Rows from block 2 of a small sound classifier, named by matrix and row number. Rows with one number belong to one neuron. Each number is 128 + 32 x the weight over its row's rms, rounded and kept within 0 to 255. All counts start at 0. Numbers have three digits each. After the name is the row's rms in percent of the matrix's.
Before each neuron's rows are labels from the 100 clips, of 14976, where the neuron reaches its highest value: "loudest band" is the band of the loudest frequency at the time of the peak. Only what is clearly more common there than usual is listed. The data: synthesised imitations of 52 everyday sounds, one a clip.
# fc1: MLP up (model.blocks.2.mlp.fc1.weight, 1536x384), inputs 0-127
# fc2: MLP down (model.blocks.2.mlp.fc2.weight, 384x1536, transposed), outputs 0-127

loudest band: 250 to 500 Hz
fc1.645 113:073058188088149110106138148091162177103099130100152108164115125130089087153201180129137139092116037146131107122120102178160130132085091139127090160078151094105133147114141129136148148118143092103171098138051116182082152128105118091112116155132130121174119144158162160116101123078172182098156092143161154040117099106108125179126149141110115090114157121093131137135115135218158118178113
fc2.645 128:126126114117159138164153111110163135140177139117121197140109089058157141120157140137083162187105149160109102113199131137124181146057184097115126095082093161187084163081166161159162075139108119084143131146151211065118159106078159190131149066136097141178145101112123108203112120184142095128178141073096089184152163114135162087082095116150091132115132159118147104151136113159099150158138

loudest band: 1000 to 2000 Hz
fc1.381 058:121114077122122151064106086142116094134167122104064139110145137124108137156101167083171122121190103149133133169117147128170142146144107148036130132085132109136169111147137199187102099096153133094159138183115188160094125132091152138131066147112053122146105143071137109130131138153040104163099164137169121127161125059210150129147100166167167109119066108176147121141169134157113129186125
fc2.381 062:082159095145119206160146080167108103127140107150142130069107150098092144139145158090121118058120115141161120142131122123084168136154173115187076170084163192185182114125195152078178159107096125132083118144152186078080149177144170130146169131120113153110090148123103141123186116155156134129117186117105118172165110117125099119203148149159171113128183098101116057086095099116175130140097

loudest band: 500 to 1000 Hz
fc1.574 085:112157068143121113156177187133137077128121158160135134066157128145089157150112133092107125073126151103114125120165116120067109116073091140156172167153204110113170158156145150106159126163103122117096198164170155134112105192167170148160118105158176056151153101118088058144114130151111133077140139116106170140126114140130144091117162124143089134117123124150074208212091146095110036170124
fc2.574 087:162129111133133112130146085113153123074163188081117107072140124063114131137156193171096126185106078177112089146106166140165135110149114073124113152111095170137165101104120134076136148166162181102111052141107160109206141155134159146148094137099113121101174155177165137122165136139169193080140129081082166123113096159139073149153128028123147133098098146145112098151093083148167100134151

loudest band: 2000 to 4000 Hz
fc1.666 108:129094181134104169131110111167127136092117118109148110139107134091132098121126131137110099169141144153168048117085096175119108100153101085132116146151112138122089103105116114179095120101137069140121099151140148126104048064126143229123089093122134123159211132137117127075133067080138100126105085137092159089137101037117128130152095051133068144167136113179088113128123148100106203117136
fc2.666 105:125096089172143079159138121077107142117116159109127132086121125117145073105126069083149135079126138166087142118152126109128114152131053158121118147170160109106149158131114099130213108123173160110156116108206119091122172175120053146167122151160137175105092160106089111182232121186096134106124159134144124126109133168129129136136065127163109172161052123127148114104156118156117064122121

loudest band: 2000 to 4000 Hz
fc1.68 052:103162100173110103078099083152124097136153138169125141084118097143134106163148072100113127110127085132116088141112048109057115079083148151112109185139074176140114140048106121100171158125144107080158111122158093142139098132089112137189121104133140077152107097101116171143055136126145187099173115161121126110107111144120157098147111123118141087079165128098132173064141124151151174148098
fc2.68 048:099125097150094114116113120153127184125172179157132142162093153121148137100102124161181098176129129169156144107117138079180137154075159165081111098137128044075101153169106163174113141144131095119159112119125132166103150135128089134118140115158134141121112160130105119103130137137123112110116078082145101184080086126150132173156112154114094146130121160167208121132134113151121126099159

loudest band: 4000 to 8000 Hz
fc1.620 096:070117102143093129071091136111139053126123132136110160185147132138171109118148046121180102148090080114135133152140148135125138137154139142094170076081142114124144119092115039143141134177144122135167079135141096073152140166104134104168092121165147161124129149179133101111135093100133114199172127162149164116063146124113133081093147159168178146107180145162100100096150182096134105175060
fc2.620 095:156168168141161176208131111087100137114185124123100138146132114096133121118082164145135129130136120167171075119142098068139219154175109184098112145110137103117077074136103162164121038134161150192098164135168149062117043101132174161135194091117112107110100071099134198147095111153189098058083121147121093074119171138147099151099126161132142171128083114159133154148082113176142079100122

loudest band: 2000 to 4000 Hz
fc1.125 072:133144179109153105143201107173084160174102143143088129150143085120089114125160157110084149155124163161150141134091139147107136171116165113145072178133142154130134125179118124139100148082077133117105101100153166086091182134172102150173152165070173089110111133183240100155150162137096154149149163104092117161210186049163114144118067216111127132091130115163125111165097149099153100150147
fc2.125 072:095116172081153117139120142132097154111119160152156124106074106097119131161106146098104100145102125144098142140194137092121093082100126101079195108111101148106142156135161166105133132144215152145069094187166150151188088197106122110134134095160118119131121105076066188105132123112131131145153141093182142157102093138110129146159151116130163212152124133162134135101103136149141195156130

loudest band: 4000 to 8000 Hz
fc1.735 016:119118145132101132108129152111148136129120108132114138120128106113128135165153157155092085124095109138155106114107088169101170114143139093138118117117139149073118135150167133180136136157112202091124110116132155124095136101065132105154105141074102179196110145106142173130097050135154133177175012081129087172181160156087078150102149097152164117136164164120147186113145095150094135135147
fc2.735 017:118136138115163169110082117134162148158201165156096182102147172111160109120096152199121119153161128105101110108098133114151160161121118128110148102086168115120114133127145105173132121142134119122140119138059132170154118183167164141103065143149186087153126156113135177124110178167161076153132152110150071105110158119167162177090136055098124115080139121097102113119103146169148139186149

loudest band: 500 to 1000 Hz
fc1.182 103:162117122151132073160140117157108111125108221111125104133158130092149130106176126129097111164076212169136105142130117093096110079136081094207119122193131072151070167159142097170121084095144177112102071071154071089188113166123093164120138085170112148133128134144140108115085105137133133124178151129078169114173153132160137165110224108093159121119073162100114122083109159091100105139086
fc2.182 098:139159131085109122099135092093098158177142092136196085141196109112134154167189160092168094123159110082080129116129075157107108159149152167183149135093126148101115088121097194108150146120122088138112133085094164130147147120061149163134031160056148139113121112181121184158156095149081158100149120141193120089149108113148083126117103103133162149152071122125122161122116142123093120175157

loudest band: 250 to 500 Hz
fc1.241 118:090130158126158175147162142152100118132147108064164128102113165192149170143167139100103116158120102125156205147121145133101122084157182084118126165175122185088155136172146150071075171112168130142112137121151133071089120121164134127176139081123138093162204140113100113140077107135136104067122078098119134133118123136180106129159148157148118161118096149161093157203134157128088143179130
fc2.241 119:076151156133114114109073163123138073166155129156124127134118117076145084186177133135129098126158155120116122109151164103160138126194153112112133146142149075080122112129088123126105169137128147132127106180102131079088201154146094144085092146155110151085177162133168139140119191144134110146110129126172151135125184142141204088193095105171101148094099181102161135113186137120079111137054

loudest band: 500 to 1000 Hz
fc1.750 031:124133111115142136120143134091121155120079136126164101082166112124183191094192151120102088106113169144125146116143149168144094086139178115176059150107059136142112136112136149117125089104155076199096164109125083142128166175091072133069148148085144151056081073152128124163118072086141184124096137130160108123103164100100111140111160157135109108152189116097083182126146125131156151129122
fc2.750 028:125135099122153122143179121103124145145130108147062148117088124085176141134134133118142160153113105140144099171149154099109158106113109169081203185121140114130116116145100126128147161124217129133142151132181145185054141137153138112174119161167110102148146117139100159111083127080159160121106166115050095187050139148143109133114098125076131108154125162104119126101095075082120080182159

loudest band: 500 to 1000 Hz
fc1.567 095:058057097107155098125120105139116177086150080139098101078088055101111129149127131139136122147113166110151133133088166109113168170159104107113123114107169143131182068135124126141080082146152133103155100101132068096130109202073133119160087066143122124105098143148144160168092159121057170135100144100127122106145212105140107130180128061121121178127098142125088079102136158087145117137123
fc2.567 097:170153096109096113164119069167176099119178106095210129120150148156122176138078140113094108123119164121117111154111083172168123051145155130177099113110106158161084170174112172134188141133162110159084168181103110131112152158131101110087157129162118216102171162173100142117202149139148104182084073153189118187173147119143120167149116156106123082135156136144065158195141162152152183124071

loudest band: 250 to 500 Hz
fc1.487 100:084138071100156157141128178140123120126162141139058147130096106109134122101153153108150100092112083160186185148140144165071177117135145121144097130093116165127090107127170133150106096146127151116179090130102169139128090155121157169131149148163102132160098093154184156086118105178150147189122120127139110139128191168163158118132156108128084116145136159178136159175129165147133091140131
fc2.487 106:182118152101133110102146176090171101101079135031223128164128133104148067061120110058161203150112104112179147145111152125186160143066109146088165125042159129133121154069130121117176132141167142133121117091158109121101127099130109124140150127106100124169126129136158136160144142116138197185173094143104163092127098170098133124126098147123124182076113196152167091176120178125121117140101

loudest band: 250 to 500 Hz
fc1.444 136:120115140132179088140158196162146117147155079073159147187162136117103110160167108156136139137128157084093178159146086128144154088193111181140078066165095124165128113148129143118137159125146167101165121143108149080084152153128096108099065050094128141173152099101159123135078089157045074110092168102103113112068124174167139163164159167089115094119096083081117116153086183131091083152098
fc2.444 128:107073087134117131103090114110223080171115143110140187149153154091160102102147175120137080055122133096133169056145137148151137104122125157111097137082103083128104141133097132204130129148091132219106152119077091160121111085168119143127105118127129143133045182150099104151127127178130100145131154197140103124094071099090121114122087148144101131162125151187084139161131146110134119118111

loudest band: 500 to 1000 Hz
fc1.611 073:127099127155127139199130147138181180161123113148106157049091157124081159091083164166097150145107143146110085142115140137113138127115134127109048107159145069149209134188159189135217108134101071125107173107120129109091075170159144071120128170191187113118197097118108175110126167097140129145159154113183143154182154109148089163067119095138098147106152162122151129190103085119109126099123
fc2.611 073:132079194170082102099074097113155147124081096191143117116119167101134132122123123152168103190118149218142122136177136185130121104083140132160150124171111157083099135135180157143117102096142159166107112097094130075136129118152075115017119125149125158128112095082060084149103106137166081163149144152109181144138108186159121133126134123141112108144179098166176119095119116145139150133143

loudest band: 1000 to 2000 Hz
fc1.482 163:132074168116123119119162176169146078062105098111087152127146150144139145093142176142128118137168148143094138165100093074130106098157125111111154124085133086159118145118166126151176143089158062140127114158121156099100121139136072143178146109127182168080152085110156166138195080090101058113146074126157146074092104156104137133152139126191085091071128162111112173162150114130109152105081
fc2.482 162:158155160123147141134165125133115140085107109172100105104116107081131104128106107117165191104130144156137143175143149122111103099161093128155129120144155101160189131147058126096101108119108101104086118107106155089168140214154137118184137045123127099167113101131128131126146113113111142119146113131145105147189163136108121116137180048081080118159164117132155068110113082125132110146114

loudest band: 250 to 500 Hz
fc1.478 114:124121156134149114155150141156171101209189157185136137141125107180173159107112097118164091156137128123110148112054090144089180134127117138132142203152084120159140187139167122131161141165113127089095156099130116157078143195129118081145132101114111094163168133140106073080116127153184116100108102149123101107174115110152060177164096062189113123149144148080143153119128068162164083117183
fc2.478 115:170171183070109138123131083072140093139090155114080095065184091120152097086183124168188118135138053074129185092152133177092097146124101112195055104158138144110214103137069113114135166089131133091153139101142179127127114118115163127091124095171128162113116171095178128170094103158083153124146130090178077096103121148149090046092099123093070125129059116130166133099133123168112145135099

loudest band: 4000 to 8000 Hz
fc1.635 077:084113182130088158131121072077152140114137170151150132114112189176140107152167168155098082166098083070105139131135108127112082132082125140152115092128147142166117148128123095130086196104103167137100104141155162088102107103131095106145085166115101167125123151122142138128125089147127169065126110034140100116106090135137152104169104123168122133142146158131126110152104166126099073167134
fc2.635 078:125131123083198155193094148143149111139095064172052118128087104083122114117134117118144185128109196106195092059045096144117129137183165129082128180146123135105141213093095119146087184098130161129152137099100091092147107097180108140132156125184140057155087141117111147148135093088168064098136151103137089130160139132151139157090151122109133112099178153161148157110156055172125119069153

loudest band: 2000 to 4000 Hz
fc1.638 057:120109126153139067083111107106110107128160205153084133116067145105095148188121175146084185109093129114114134114137107069087118115119071057124173133092102163104076161137115090155121135134182150133105131120089146135094157072104112135170092124155131193124105089091130110135115124082107141136071092083109113184084156180127138101138119053103168120149154124168104182174146111064144074140213
fc2.638 058:180163077153188121118102121098124125115138119144113101102170105186136151136140132085143160121118146173099092167154084071146220124109132135111088123161152138126154135107111160096129190127109153115104076117152117075183122095100114162187125134166113090125072070108071160118133035146098154115111148100111125065123140139131157094178147127067085151149144156085134097115163113127129174120088

loudest band: 250 to 500 Hz
fc1.270 077:092164111194057129186184113132195128092157177117099096133187083098172136142086136094056148081107138118096177115135126106151156119167100213159100141136058114127131121133162181171114125176149167063119125068118095113091144163059116095148147121131112148113156138116151096123130050124138101117139126132082085148063134175113101152179127118091165112125125127138125136159116117138140096163134
fc2.270 079:135166189153094131119126081115169172137112104130159152132146166135112073115145176184166129123096052130139120118151078194102073089105111098194123167097168148098133093125132117112097161127119157115159120100201145131144150145130092135123120085121075103144122134101151136112157163153084092167142100125099160096138085115147214113123143096113134119132143120147107067101181214080100137208162

loudest band: 2000 to 4000 Hz; 1000 to 2000 Hz
fc1.63 064:089126181130187057143129126213118133143147101113089164109134139125151126122116134143096140117063101102118138142091136094124082147145108093182133144143131120148078173191150158094138117146135132153090095144131168119064179098090174118140118084130120120145141180153190110111105129094126139115153105123035116135120120126119067173109076102113101131163129134098173086139133175172121165063105
fc2.63 066:191127158142134167151170100059113088149149140152141090117172100147184128143190118154170150100142160143069111154199090123099133161059104117135162113141121094131143129132087175125186104066101101085126161093127184115179110124122148140147134123112122141094136166119167084071145163158113134104157107103142096164104102133094150162134152071077095137146110105110105161134094168132100154132144